A small audio captioner, trained from scratch: encoder widths [64, 128, 256].
Rows from block 6 of the text decoder, named by matrix and row number. Each number is 50 + 15 x the weight over its row's rms, rounded and kept within 0 to 99. All counts start at 0. After the name is the row's rms in percent of the matrix's.
# fc2: MLP down (decoder.blocks.6.mlp.fc2.weight, 128x512), inputs 86-171
fc2.7 101:62 52 40 42 57 54 47 73 44 41 32 72 31 60 55 12 48 79 44 39 84 30 91 34 48 30 43 25 65 54 50 50 82 46 66 43 48 51 28 31 48 47 30 41 62 31 63 50 67 23 46 68 47 51 79 42 79 55 56 70 75 61 58 69 22 73 51 36 67 63 45 54 47 75 70 23 30 55 64 62 58 51 67 66 47 66
fc2.8 102:44 69 46 55 58 38 47 50 55 61 18 47 59 66 19 45 47 66 90 56 75 47 44 44 54 69 58 46 51 55 50 40 80 33 85 45 36 68 56 59 50 45 41 56 39 38 73 49 71 29 57 72 53 67 41 35 38 48 23 46 62 29 56 82 29 43 55 33 46 46 35 32 48 28 59 72 57 52 29 53 40 11 46 59 38 62
fc2.9 098:17 44 41 76 46 71 48 46 67 65 70 43 53 53 53 52 32 35 56 50 30 91 55 59 47 67 62 39 71 57 56 68 58 60 41 20 41 54 53 42 70 42 68 68 35 64 55 37 59 62 62 26 60 29 17 49 48 53 48 69 39 37 86 69 14 34 49 40 32 21 54 39 43 37 62 30 60 55 57 42 59 34 41 76 45 26
fc2.10 101:49 32 60 26 35 54 66 58 72 62 55 57 39 48 41 33 38 42 76 56 57 63 30 46 49 72 40 19 37 50 45 59 39 51 61 35 67 28 58 43 23 46 68 55 46 54 53 83 34 29 70 51 14 38 52 43 40 70 53 38 66 37 48 54 38 25 29 39 33 73 59 52 74 59 34 53 49 45 70 44 66 68 55 73 64 63
fc2.11 095:75 35 35 37 25 61 46 66 45 49 74 71 31 51 38 67 55 54 64 47 75 52 49 47 61 36 49 56 49 85 64 63 42 50 50 67 32 49 29 44 14 62 48 67 53 56 46 73 18 55 40 49 53 62 52 45 64 49 70 69 25 62 56 63 27 35 42 26 59 60 38 48 53 69 43 33 62 60 48 83 38 73 59 33 57 61
fc2.12 095:77 47 20 49 52 69 52 59 32 27 54 40 54 44 55 40 69 65 32 46 34 42 29 74 55 40 39 62 37 70 42 56 43 52 83 41 46 62 54 49 49 51 42 76 46 52 61 18 18 36 31 27 65 55 58 70 17 16 61 26 82 27 56 52 35 91 50 84 44 52 41 61 30 34 45 40 31 35 59 26 49 76 56 50 43 54
fc2.13 089:63 44 41 46 50 41 46 57 41 37 42 26 53 36 54 46 29 60 32 43 65 53 78 65 72 54 98 67 45 91 54 29 67 75 57 50 39 34 53 34 62 54 31 33 53 60 40 33 71 59 03 46 54 33 58 44 49 62 34 63 54 19 54 28 56 41 49 43 19 77 56 47 37 79 36 67 65 67 67 42 58 45 57 77 57 69
fc2.14 101:42 58 49 59 54 52 40 57 38 55 43 33 45 42 50 42 50 46 20 54 58 54 44 81 53 64 53 58 39 44 48 47 54 65 83 63 42 74 65 57 52 35 47 66 29 58 57 39 76 36 41 64 70 52 40 86 42 84 57 17 63 40 61 68 48 36 56 47 60 36 47 34 56 33 56 48 48 58 47 22 65 65 39 71 72 28
fc2.15 097:64 42 58 00 38 50 45 28 21 56 72 57 32 20 69 51 63 70 82 42 50 55 45 49 58 34 48 49 54 65 38 58 01 33 59 26 55 54 42 52 57 43 62 80 39 50 59 57 46 63 25 35 58 70 65 55 33 60 41 28 65 53 34 74 59 40 65 58 53 41 53 49 47 84 38 52 50 26 52 79 55 46 51 39 58 47
fc2.16 100:56 73 60 52 44 42 18 43 54 35 46 62 43 58 73 61 34 69 38 46 55 34 63 51 72 48 67 60 43 71 72 31 58 38 72 48 46 55 79 39 30 56 51 67 55 48 52 55 42 14 51 40 25 69 33 28 61 37 48 76 47 61 35 77 51 37 59 36 73 22 57 35 29 47 50 45 36 74 41 49 57 74 74 39 69 58
fc2.17 104:54 63 36 63 47 45 78 51 79 69 50 49 43 48 42 78 53 59 43 45 27 45 59 68 63 62 40 45 48 73 21 55 41 55 48 40 61 39 59 40 53 51 47 46 65 44 60 27 73 45 66 49 42 56 50 59 50 96 36 39 13 53 56 76 47 33 46 46 53 68 58 54 55 34 63 56 51 58 54 52 50 57 72 44 41 32
fc2.18 094:33 54 51 34 41 29 42 56 45 63 48 83 23 32 45 41 41 34 47 59 45 46 47 50 35 36 59 46 44 33 37 47 45 82 27 31 46 62 26 36 39 44 43 64 46 37 25 64 49 72 32 40 40 59 55 56 50 29 60 39 58 40 61 56 32 53 66 54 60 41 43 54 52 37 48 68 33 61 59 60 38 60 33 44 58 43
fc2.19 101:44 44 58 13 55 70 19 32 48 26 36 41 70 52 60 65 74 52 26 37 61 61 50 34 42 44 43 74 45 52 43 44 60 30 41 89 65 58 37 24 47 62 60 18 54 55 77 77 56 30 56 56 54 40 47 59 73 60 34 74 45 78 52 65 46 56 59 39 46 42 21 54 74 56 51 76 81 68 41 52 46 44 44 38 39 54
fc2.20 101:28 42 61 45 55 55 59 51 86 38 47 34 66 37 34 36 18 31 60 62 77 57 16 68 68 46 69 39 56 33 31 29 85 72 14 54 27 86 44 52 52 25 44 47 52 49 54 30 37 51 40 32 19 53 54 68 45 47 53 82 34 50 65 58 54 71 50 38 57 57 45 41 84 57 54 52 74 02 58 43 42 35 49 57 51 44
fc2.21 100:16 45 25 41 63 44 49 49 55 49 49 37 56 36 75 59 32 66 60 33 72 50 28 48 60 64 67 77 47 76 61 32 31 57 36 48 69 41 30 49 52 62 47 67 49 48 89 47 67 31 63 42 77 29 55 64 35 88 78 25 52 48 74 31 71 49 68 24 41 95 47 44 44 39 76 19 28 36 53 59 43 65 47 61 72 31
fc2.22 098:44 69 51 53 48 61 49 51 59 56 44 72 31 20 46 67 48 55 19 27 42 55 40 25 52 53 47 39 56 61 58 43 65 34 40 45 24 62 33 56 49 57 46 59 47 62 65 51 56 26 17 54 56 67 60 47 60 51 46 31 61 36 44 50 28 26 39 23 69 40 55 80 35 73 44 34 51 38 52 33 63 42 51 71 42 61
fc2.23 101:48 59 34 40 44 43 55 67 61 53 44 30 34 59 33 41 50 49 72 44 72 35 46 21 46 44 73 65 51 41 34 54 68 57 51 51 34 43 53 54 76 78 42 22 63 50 58 44 41 81 91 44 64 41 65 60 53 32 08 48 28 62 69 48 58 50 66 60 14 55 77 71 40 30 36 78 25 54 55 56 45 35 43 45 22 29
fc2.24 105:51 66 61 14 34 49 53 64 37 38 33 49 75 50 49 41 43 26 51 38 46 35 49 00 49 44 70 45 55 74 54 66 49 54 42 31 43 48 64 53 50 58 43 61 57 43 40 99 44 45 61 39 70 67 57 58 42 24 64 73 60 52 38 32 62 61 44 37 63 59 42 50 47 44 26 48 53 51 37 61 40 54 18 25 37 52
fc2.25 101:47 64 47 22 34 63 62 68 78 81 58 18 48 58 68 62 72 44 59 51 28 41 64 47 62 51 51 49 55 35 61 33 67 30 37 37 57 44 64 61 52 25 47 56 66 68 55 60 49 63 45 82 53 43 58 52 76 73 25 36 61 74 44 67 54 30 57 28 48 30 56 59 25 56 16 56 40 91 68 61 54 73 38 41 44 54
fc2.26 100:49 67 56 75 67 66 63 23 71 51 39 66 53 60 49 52 60 46 49 16 67 16 48 59 57 68 66 52 64 47 63 34 20 38 67 18 41 65 42 77 51 67 48 60 75 34 68 41 37 21 45 63 54 55 25 25 51 74 41 51 68 77 79 78 49 34 50 55 41 64 51 43 38 68 70 45 29 87 54 69 59 81 55 37 74 09
fc2.27 100:65 30 37 98 36 34 66 57 37 72 41 59 56 52 42 50 67 57 41 58 44 52 58 67 64 33 50 47 60 39 51 47 48 42 43 53 43 33 23 39 53 45 13 60 28 51 39 31 51 55 67 56 66 47 63 54 28 29 73 49 60 34 62 36 37 45 49 68 47 37 38 40 27 44 49 36 49 37 56 65 07 48 30 57 30 62
fc2.28 097:70 55 60 29 73 39 68 47 48 28 63 44 32 60 44 45 48 64 46 43 56 30 36 70 69 42 44 40 43 54 54 51 50 60 13 63 61 50 55 44 60 68 56 68 44 32 35 47 32 42 32 62 54 68 75 19 71 42 51 70 39 66 39 77 08 43 49 45 33 40 22 43 66 47 86 33 56 45 56 32 55 41 90 52 73 47
fc2.29 096:42 32 25 57 55 58 47 59 62 31 47 66 38 67 48 69 44 47 48 45 66 43 49 68 57 22 56 19 52 56 50 69 80 62 35 35 59 09 45 53 45 53 39 32 49 66 64 33 83 65 63 08 21 59 65 60 40 64 47 76 85 79 58 58 57 62 40 62 42 88 50 47 41 61 74 57 56 30 65 51 75 40 45 88 50 36
fc2.30 098:55 76 74 84 59 59 47 41 50 68 62 59 68 46 55 56 35 52 24 43 37 26 58 38 51 66 71 52 70 37 36 23 50 31 36 53 58 48 53 69 60 54 69 43 42 47 62 54 51 24 30 58 38 62 49 47 61 47 54 23 27 57 57 47 49 44 40 22 58 51 32 70 27 42 45 57 64 62 76 27 53 35 40 32 42 46
fc2.31 096:55 49 66 64 60 86 63 17 62 48 66 50 51 36 37 33 47 29 54 70 58 44 70 53 44 35 36 48 56 35 17 61 73 50 44 42 59 54 33 65 61 61 29 50 49 45 52 33 55 38 61 74 51 53 70 54 64 59 65 60 45 78 42 48 39 34 55 49 46 31 64 65 48 45 39 20 39 46 65 51 34 66 49 71 34 46
fc2.32 104:48 60 70 49 27 45 55 41 29 75 49 46 30 42 33 50 40 60 50 31 64 65 43 41 41 57 65 57 48 44 16 54 56 66 27 52 56 60 62 63 82 61 41 45 62 48 44 60 65 51 45 43 35 47 39 42 61 46 58 49 36 26 61 29 83 63 39 70 37 48 64 50 48 37 42 61 29 50 50 44 72 50 48 57 26 19
fc2.33 099:24 57 74 31 51 47 73 50 87 39 24 50 84 42 21 43 41 29 56 49 52 65 64 38 73 51 26 78 60 52 58 51 52 34 59 46 37 54 70 25 54 48 58 44 59 47 83 48 54 56 52 67 59 32 66 40 55 63 52 67 53 79 60 38 56 32 37 64 53 62 46 24 34 22 40 53 54 76 48 66 56 51 45 42 38 35
fc2.34 100:67 64 29 76 31 67 21 65 47 45 60 56 32 37 90 48 68 69 27 52 39 60 93 46 34 59 50 71 45 41 58 43 42 50 06 44 49 42 63 25 49 61 61 49 61 56 32 40 43 58 48 39 65 60 64 40 59 53 62 26 14 35 38 25 42 44 27 58 33 93 56 69 38 50 33 53 67 49 43 42 13 30 45 54 24 61
fc2.35 098:33 44 55 71 60 36 00 49 24 44 20 49 63 51 51 57 21 55 52 48 33 68 47 67 52 90 59 52 55 59 64 26 49 64 78 59 36 34 64 47 52 44 59 31 57 69 55 46 52 34 63 45 45 32 54 28 54 57 47 40 43 31 66 55 75 62 83 56 43 49 39 42 55 25 35 46 68 52 42 39 56 46 45 70 53 58
fc2.36 108:52 36 33 40 73 34 49 03 57 30 43 49 56 89 61 27 56 47 31 45 42 82 30 58 48 36 46 41 42 42 62 43 60 34 60 44 56 45 58 52 42 46 62 42 50 81 44 62 51 47 54 37 20 74 77 48 44 58 22 66 36 38 54 55 48 50 46 59 71 36 60 55 37 49 60 43 47 69 58 54 72 76 21 29 35 42
fc2.37 099:67 30 84 40 30 24 37 62 43 25 47 37 43 65 57 56 44 68 34 49 57 27 69 44 55 22 53 42 32 27 76 31 78 70 61 54 54 50 50 47 56 61 63 37 65 30 45 65 61 60 66 22 81 50 60 42 32 47 49 50 42 75 58 18 67 30 35 81 71 53 53 45 28 46 85 58 60 60 41 68 56 41 39 48 25 37
fc2.38 098:43 20 56 51 28 43 37 68 70 58 86 24 39 64 35 68 44 35 66 40 45 47 68 38 47 52 53 42 87 26 73 39 33 54 63 71 60 55 61 65 50 43 35 60 46 38 44 45 54 49 27 52 53 38 55 50 48 46 56 70 51 56 35 61 50 42 44 77 49 63 43 51 48 45 70 64 61 42 29 34 64 47 35 53 47 49
fc2.39 100:51 68 57 40 46 60 80 24 62 53 66 56 57 54 44 54 47 22 27 49 13 38 76 26 37 31 30 51 39 54 62 73 54 70 68 48 72 49 54 38 51 51 32 61 42 41 34 67 40 34 63 60 58 46 53 49 64 63 46 55 59 39 39 47 38 31 62 55 49 67 54 58 53 49 55 34 64 55 47 22 59 44 16 72 70 22
fc2.40 096:70 50 40 63 74 79 84 32 60 47 71 28 76 62 64 54 68 10 57 59 47 57 53 36 73 17 56 49 41 49 52 56 50 41 35 49 54 40 39 34 74 48 37 32 66 47 17 42 53 41 72 65 52 51 54 59 41 31 53 83 54 39 58 39 44 36 10 59 52 57 37 61 76 45 40 19 63 56 61 53 44 67 52 52 37 50
fc2.41 109:35 66 52 48 23 65 31 62 23 48 41 33 43 53 42 41 49 69 50 51 63 56 29 56 44 32 41 65 74 67 36 60 16 65 56 42 61 12 51 58 79 70 55 48 37 21 49 54 78 54 41 68 38 47 24 28 36 30 35 55 72 58 49 44 65 55 62 52 57 34 74 36 55 45 64 81 50 73 43 66 44 45 72 30 48 54
fc2.42 109:92 56 58 46 72 74 48 46 55 35 40 56 73 75 42 42 65 55 48 61 40 43 31 27 63 65 63 74 62 56 45 56 54 52 39 64 45 39 34 44 41 44 34 35 73 34 43 52 44 35 56 76 42 38 49 41 69 54 43 29 62 31 69 48 57 53 77 44 42 73 63 42 44 52 53 57 51 82 53 34 55 44 37 24 62 46
fc2.43 102:68 19 71 36 62 26 65 44 54 93 57 36 49 51 76 45 39 51 30 66 47 45 71 48 51 66 25 47 35 52 77 59 37 60 36 60 45 57 44 73 55 32 44 53 59 55 79 75 58 29 53 60 63 75 67 61 25 69 46 37 47 72 49 54 60 54 24 32 54 61 28 76 76 53 33 55 71 51 34 44 59 41 34 62 37 28
fc2.44 098:38 80 42 42 65 77 34 51 39 74 61 47 56 38 59 32 72 51 42 37 46 57 62 46 42 63 50 49 56 53 55 67 47 75 59 51 41 58 29 37 58 50 24 50 38 57 56 48 35 69 20 65 61 38 63 33 65 73 57 93 47 46 63 26 29 76 32 25 28 40 43 42 49 62 45 51 47 83 42 55 35 44 66 06 71 43
fc2.45 099:64 71 63 55 27 62 42 56 49 78 48 58 90 49 03 56 39 44 60 61 30 55 44 46 43 44 62 73 75 53 30 40 53 54 60 60 55 57 36 46 60 44 27 51 52 42 87 64 92 17 56 60 75 61 53 59 38 46 40 60 33 39 59 56 51 43 70 59 43 57 57 50 58 50 70 42 26 56 40 50 61 35 31 76 73 69
fc2.46 096:37 61 66 71 34 38 42 26 58 50 48 64 28 53 55 41 46 46 87 62 87 60 62 52 34 42 36 37 50 52 55 57 63 33 67 35 46 41 80 27 63 50 38 46 55 61 54 40 48 54 34 43 50 35 47 27 59 66 59 46 58 72 55 36 41 18 50 54 59 29 59 40 61 67 44 58 99 44 81 81 47 35 54 44 42 50
fc2.47 103:50 47 54 44 39 43 72 56 74 34 64 25 74 34 47 60 26 65 40 32 30 45 49 61 36 50 43 59 42 39 58 68 41 57 39 35 85 49 74 25 62 45 15 34 22 49 53 34 49 75 45 42 58 72 48 69 43 60 79 52 53 55 48 65 63 63 29 72 22 33 29 53 30 67 40 53 75 59 30 49 40 48 71 33 46 61
fc2.48 097:46 87 54 80 52 26 71 45 50 56 71 64 67 34 44 20 44 60 65 51 64 65 63 36 57 75 30 48 59 46 59 65 35 53 50 60 42 46 21 52 35 64 50 54 53 55 51 55 38 31 53 38 47 45 45 62 59 60 49 55 48 45 74 63 65 56 37 47 48 45 42 23 73 64 86 59 48 55 45 76 64 47 50 26 19 56
fc2.49 110:24 63 60 60 73 50 25 60 61 39 77 27 47 64 44 78 28 38 47 73 62 56 49 68 41 43 47 51 19 65 47 78 45 67 63 50 55 50 36 57 69 56 62 55 57 39 70 51 66 51 41 64 39 59 61 40 37 41 27 55 58 41 49 70 80 52 61 48 53 32 53 55 57 55 45 65 20 63 40 17 42 58 60 60 33 48
fc2.50 098:31 82 42 73 45 74 48 62 26 84 43 65 62 32 57 43 61 57 66 34 55 57 55 63 44 32 56 38 72 41 55 29 57 28 36 56 59 50 72 55 45 31 67 58 35 37 50 43 65 27 38 59 25 23 49 41 68 63 35 63 39 46 53 33 53 49 09 56 61 40 46 26 60 44 70 59 41 20 50 34 41 43 43 51 46 33
fc2.51 095:44 10 36 47 37 52 44 59 47 45 61 60 46 75 53 12 56 44 40 54 39 23 45 31 19 62 33 28 51 56 50 38 53 21 65 33 21 46 72 32 31 58 56 59 61 39 79 74 59 39 63 49 46 73 43 41 48 51 44 63 58 81 42 59 44 51 75 49 70 67 70 68 39 56 35 58 58 76 51 43 55 67 72 44 58 71
fc2.52 098:44 55 47 40 62 33 71 43 88 82 57 55 44 73 39 64 54 27 46 52 40 59 60 38 86 45 66 47 57 56 63 63 47 46 42 41 44 53 51 75 49 36 64 69 33 48 39 34 66 54 65 66 66 99 67 44 55 62 39 61 36 69 57 60 46 21 45 63 44 65 54 38 59 56 51 44 47 49 33 56 54 41 45 53 72 45
fc2.53 096:38 40 64 78 38 56 53 61 13 47 31 57 47 74 46 63 31 24 57 56 58 63 51 44 41 12 28 55 50 54 53 45 41 39 37 63 67 35 51 64 54 63 58 56 35 92 40 21 35 62 71 43 49 45 48 58 82 76 47 29 28 48 42 41 52 45 58 32 48 33 58 53 37 18 44 26 00 43 36 27 53 40 64 27 75 22
fc2.54 102:67 28 71 51 38 46 45 52 41 41 67 62 32 70 91 12 63 48 30 47 58 69 44 35 44 30 64 67 38 31 42 57 24 66 73 57 50 51 44 35 57 59 55 36 31 81 43 44 73 45 43 35 54 33 39 58 23 38 45 71 44 52 75 43 49 42 61 42 50 80 69 59 58 71 42 75 49 62 59 47 42 37 57 30 71 57
fc2.55 099:42 47 18 52 56 43 27 27 90 83 50 45 59 43 58 59 48 69 30 37 41 41 59 54 35 62 45 32 51 76 82 63 22 36 73 66 66 39 45 32 46 50 22 56 55 23 48 58 48 39 67 71 53 68 47 73 54 70 25 59 38 55 43 40 83 72 37 47 53 66 49 71 55 00 39 57 64 58 45 60 71 64 48 71 37 36
fc2.56 106:33 58 27 54 67 46 64 48 25 77 52 59 46 64 27 42 42 49 50 58 65 70 49 50 48 47 50 69 55 34 65 51 64 27 59 34 54 49 46 55 58 64 58 26 29 58 46 54 73 52 74 22 36 39 65 28 50 47 44 32 51 31 67 42 54 50 51 69 40 44 75 78 32 21 61 41 44 33 28 64 53 80 51 31 52 51
fc2.57 098:56 31 53 39 75 53 56 46 42 37 38 27 31 58 33 54 19 51 48 18 32 74 56 43 63 62 86 45 42 36 36 42 46 52 62 49 72 57 35 21 28 62 35 68 60 41 53 28 21 66 42 60 38 27 54 52 62 62 50 30 39 29 68 72 64 64 45 43 35 13 46 32 42 19 23 45 49 45 67 43 31 72 39 26 37 30
fc2.58 097:75 47 55 42 57 19 25 41 64 45 45 54 65 34 44 44 62 59 50 57 51 57 64 57 17 52 46 63 48 53 69 65 73 87 46 85 46 24 65 27 76 37 71 40 60 60 52 44 56 49 29 69 33 63 36 47 41 48 34 62 47 41 56 31 35 62 55 63 77 36 59 48 41 50 49 43 56 31 52 33 64 30 51 77 38 26
fc2.59 107:44 60 77 33 78 60 50 50 56 52 41 31 61 61 41 51 56 68 37 45 53 52 42 98 55 51 49 59 32 54 61 54 23 50 55 53 37 83 57 51 40 30 40 65 48 33 37 63 55 17 39 38 55 45 41 67 56 54 49 74 08 50 49 59 58 35 51 56 45 41 46 46 65 37 35 43 53 69 50 12 67 25 63 51 74 72
fc2.60 109:58 78 53 44 40 35 33 61 53 37 81 48 64 43 44 28 70 62 31 50 62 23 56 58 21 37 36 53 61 55 40 44 30 77 57 60 27 43 65 55 36 69 13 63 50 47 48 59 39 50 26 71 46 32 59 85 50 43 68 48 63 51 17 13 36 40 33 52 15 50 50 67 68 40 47 23 40 64 59 62 49 67 65 38 61 46
fc2.61 099:61 38 26 29 68 44 42 71 79 36 24 25 78 65 75 61 60 66 65 52 34 66 46 52 52 78 65 36 65 55 41 48 36 49 44 46 34 61 64 52 69 69 70 58 59 54 72 68 60 38 42 49 52 32 42 60 62 54 40 35 54 38 41 42 57 66 40 47 23 82 84 50 71 58 54 44 62 63 65 52 33 64 31 47 74 79
fc2.62 102:71 64 60 38 49 44 37 38 52 62 45 48 42 61 51 57 60 57 59 59 56 28 33 48 30 48 40 60 45 55 63 47 35 32 39 35 23 48 49 40 61 64 33 71 45 38 28 52 27 38 61 33 15 25 38 42 35 42 64 32 47 54 42 65 59 75 47 58 38 42 62 46 25 31 87 58 49 58 67 30 23 40 54 49 49 53
fc2.63 099:33 21 48 53 58 55 64 37 65 49 74 64 35 52 31 52 50 18 64 40 25 68 17 35 56 12 76 50 41 43 37 50 58 56 67 49 48 19 33 61 36 51 16 56 48 42 47 66 53 66 48 59 63 67 50 64 37 51 64 17 52 40 54 41 28 40 52 45 44 57 86 48 76 35 50 62 40 57 51 50 37 53 60 45 70 51
fc2.64 100:63 45 68 29 71 63 46 36 38 55 80 36 18 65 47 56 62 30 35 78 50 27 46 45 50 71 59 23 45 33 34 27 62 46 68 63 59 45 50 79 83 33 39 62 42 50 58 07 38 48 50 72 68 53 59 55 59 36 35 15 45 54 68 26 42 60 69 54 44 69 40 58 76 48 43 52 64 41 35 43 36 35 40 74 33 43
fc2.65 093:61 27 58 64 23 49 69 35 55 46 39 50 52 51 40 43 22 35 46 51 59 80 47 72 60 27 66 67 61 50 57 32 44 70 67 69 67 42 66 47 46 39 60 65 45 57 25 49 25 59 29 52 55 39 55 72 51 48 32 28 59 37 50 49 40 54 48 35 42 39 62 41 49 61 07 63 68 58 47 59 35 35 41 48 58 61
fc2.66 099:44 63 49 54 36 83 55 30 43 62 64 47 69 57 53 67 42 41 41 41 53 34 34 45 43 48 45 41 73 55 49 60 59 58 53 53 42 41 72 56 46 43 29 54 77 35 67 68 61 61 55 35 52 49 43 81 09 33 51 04 64 43 40 41 85 56 50 41 46 55 63 42 80 22 67 17 49 49 61 38 73 51 17 87 48 34
fc2.67 098:59 54 50 45 21 58 61 50 38 42 65 52 64 25 43 50 26 17 55 57 57 62 48 30 42 48 42 60 60 40 46 57 58 61 46 40 58 35 27 52 29 47 47 65 48 46 39 37 37 40 59 17 46 51 55 47 57 55 73 39 24 69 53 75 44 26 34 57 46 48 39 54 37 45 47 65 68 32 71 67 45 50 45 47 61 89
fc2.68 100:55 55 33 59 51 47 46 71 48 69 58 37 32 24 53 58 50 45 44 45 35 79 54 44 42 53 41 61 71 53 36 31 66 26 50 53 33 59 39 28 66 59 65 81 56 39 41 46 52 66 59 73 57 50 61 47 48 51 33 52 25 49 37 51 37 63 26 63 54 59 22 41 45 48 34 48 46 42 42 23 40 57 33 51 72 26
fc2.69 097:69 41 53 60 45 64 57 42 46 40 69 42 62 66 51 53 40 52 58 49 63 53 46 62 47 69 48 34 38 34 47 81 52 55 49 57 80 40 62 47 33 26 65 44 34 24 44 24 25 39 49 68 45 55 09 31 60 43 84 32 50 67 75 69 49 53 33 34 52 27 43 46 60 45 51 43 59 54 29 59 57 47 66 65 60 42
fc2.70 105:66 99 69 57 50 68 59 37 49 63 67 37 68 66 24 48 53 52 58 43 31 59 62 46 60 67 27 72 66 63 46 55 70 53 36 72 40 38 66 78 19 66 36 43 51 65 61 50 55 33 51 70 51 68 42 58 60 71 20 53 43 49 70 81 47 58 64 57 68 18 37 66 55 63 57 70 53 09 60 58 53 44 45 56 37 64
fc2.71 104:59 43 50 46 39 30 76 41 80 52 64 35 53 41 56 34 31 71 47 62 60 67 53 24 56 20 64 56 61 48 29 46 41 66 51 64 40 25 37 57 65 47 34 68 21 57 51 44 52 58 72 63 81 43 55 45 57 63 42 19 65 44 71 74 72 15 54 55 56 81 28 65 61 61 39 52 45 37 56 41 57 20 47 58 57 40
fc2.72 102:43 61 59 37 35 64 44 46 56 39 56 59 44 16 43 62 46 64 31 42 58 63 75 44 79 44 53 72 53 59 54 42 57 28 73 42 54 46 49 60 35 63 20 58 78 49 55 42 72 50 56 51 15 61 40 12 44 46 29 47 55 53 69 57 45 71 77 58 39 36 53 79 40 30 39 36 63 25 47 44 39 70 77 52 67 39
fc2.73 101:54 58 68 62 56 69 48 55 49 46 39 48 46 54 41 40 60 48 61 23 61 56 45 66 42 72 41 58 63 56 35 38 73 72 51 47 33 54 34 58 21 58 37 31 67 19 56 53 22 35 47 49 65 65 50 43 54 61 52 61 60 55 67 38 48 27 41 58 39 40 56 61 60 59 24 41 37 88 27 69 49 73 50 13 30 36
fc2.74 098:52 82 63 54 48 56 69 65 55 64 59 72 66 52 51 73 50 39 22 72 85 33 45 45 46 69 45 54 39 48 43 39 41 61 49 31 51 62 46 63 53 54 41 47 57 57 57 57 40 21 68 89 45 39 36 41 58 55 24 60 42 39 39 54 52 53 47 63 45 33 27 74 43 38 30 68 30 25 39 70 53 45 03 54 40 36
fc2.75 096:44 48 06 44 65 57 62 62 55 51 32 31 34 43 87 58 66 67 33 40 30 55 34 57 39 57 15 26 25 71 46 22 67 57 55 40 30 46 75 47 48 52 57 35 65 42 47 34 67 54 53 49 72 62 39 47 68 66 49 57 66 54 46 75 96 48 17 79 46 42 35 49 69 37 57 26 48 85 27 62 50 49 71 49 62 66
fc2.76 101:25 84 81 48 34 47 21 51 56 71 34 39 58 30 53 52 58 68 55 57 61 69 53 46 55 48 60 52 56 25 54 18 40 51 40 60 44 65 57 61 27 41 24 83 61 29 35 53 45 19 45 43 35 33 58 59 63 55 75 67 75 61 41 55 44 41 60 63 39 35 84 38 53 56 64 50 47 85 59 53 55 34 48 28 56 67
fc2.77 101:26 33 67 53 45 38 54 63 66 46 57 74 35 54 56 46 52 66 64 38 61 20 49 61 66 49 28 54 48 23 22 76 73 35 40 53 23 32 47 32 31 61 58 42 56 69 49 44 25 50 57 55 29 40 57 33 57 30 55 71 54 55 59 62 47 50 54 69 54 50 82 46 35 59 50 46 78 50 39 60 41 50 76 43 21 44
fc2.78 096:49 29 09 48 75 55 42 65 42 32 75 38 65 37 23 67 43 60 63 38 33 62 52 73 46 51 58 39 32 58 37 34 56 68 45 51 35 93 76 38 53 58 30 49 49 32 39 44 64 44 26 47 55 69 42 42 36 48 22 58 42 36 63 40 37 31 39 56 23 78 63 46 49 55 45 39 35 76 45 52 64 37 71 49 61 43
fc2.79 104:26 57 46 47 48 70 37 34 53 49 26 62 32 43 52 45 56 71 64 17 30 64 61 22 52 76 44 58 75 40 60 45 56 47 27 35 65 42 58 64 26 59 52 33 61 44 73 50 39 53 64 48 46 64 58 54 55 62 60 67 58 75 27 40 53 53 29 44 43 51 52 49 49 64 51 50 36 51 44 58 63 40 80 70 33 15
fc2.80 104:73 35 40 60 51 59 42 48 72 41 47 46 54 61 38 35 36 41 41 66 58 51 44 47 41 54 49 16 58 69 47 70 64 52 41 53 39 40 42 51 63 81 53 46 50 54 45 52 59 65 64 43 66 73 71 46 63 46 20 23 45 43 44 43 57 57 62 28 30 54 47 47 45 30 33 52 45 33 80 45 40 23 48 60 53 46
fc2.81 104:44 70 57 76 56 39 55 71 47 38 41 22 60 47 22 53 30 57 22 64 81 29 52 63 48 72 21 55 46 58 31 59 57 37 44 57 28 64 46 45 32 59 67 43 40 58 66 58 64 54 44 44 38 55 30 46 49 44 41 53 32 46 50 54 46 31 53 41 51 61 40 52 59 56 48 69 31 47 46 57 32 15 54 59 75 36
fc2.82 099:55 48 29 35 46 83 53 35 32 63 31 38 62 50 47 40 49 23 50 46 48 48 18 56 42 51 61 77 40 35 43 21 45 40 61 42 46 63 59 56 76 49 43 70 56 29 34 38 61 63 50 69 43 40 41 54 80 34 42 78 56 65 39 47 59 52 44 28 53 44 51 27 33 79 75 76 33 74 69 81 59 46 55 31 41 49
fc2.83 096:40 50 37 50 54 56 91 36 28 59 55 41 60 38 43 52 70 36 35 65 45 55 53 73 33 47 20 74 32 44 77 28 69 53 44 40 48 46 46 67 53 54 77 70 59 75 40 47 63 43 59 39 34 58 70 58 39 63 57 28 67 75 45 50 51 40 49 54 30 66 53 74 35 57 52 44 42 40 34 31 45 46 63 48 44 31
fc2.84 095:45 37 65 67 49 48 55 56 78 36 63 34 50 56 57 71 58 56 37 43 46 64 70 86 75 15 55 50 64 28 72 51 61 48 31 51 61 54 65 59 42 40 45 51 57 47 83 51 66 65 50 48 48 43 51 62 29 62 67 70 79 24 39 58 70 55 52 48 35 62 55 34 53 58 36 45 32 56 52 24 27 62 50 28 75 19
fc2.85 102:64 60 62 46 54 44 45 64 32 49 57 38 32 34 53 64 75 49 59 64 54 30 49 20 54 39 71 61 25 37 53 63 69 55 21 46 63 49 46 51 90 56 34 46 52 09 37 43 44 42 73 61 39 43 23 58 57 67 60 77 51 49 82 21 19 61 44 52 62 62 40 73 77 50 60 65 60 45 41 30 45 31 16 64 61 46
fc2.86 104:41 54 46 59 50 59 53 47 63 78 52 35 69 33 60 41 63 75 67 34 42 46 55 62 48 54 36 48 74 51 56 43 53 38 53 24 73 44 68 75 55 41 37 66 62 40 35 28 73 39 32 46 73 29 41 53 66 26 24 29 50 49 48 40 58 32 51 51 44 64 39 41 50 56 56 73 68 53 51 58 32 49 61 48 43 77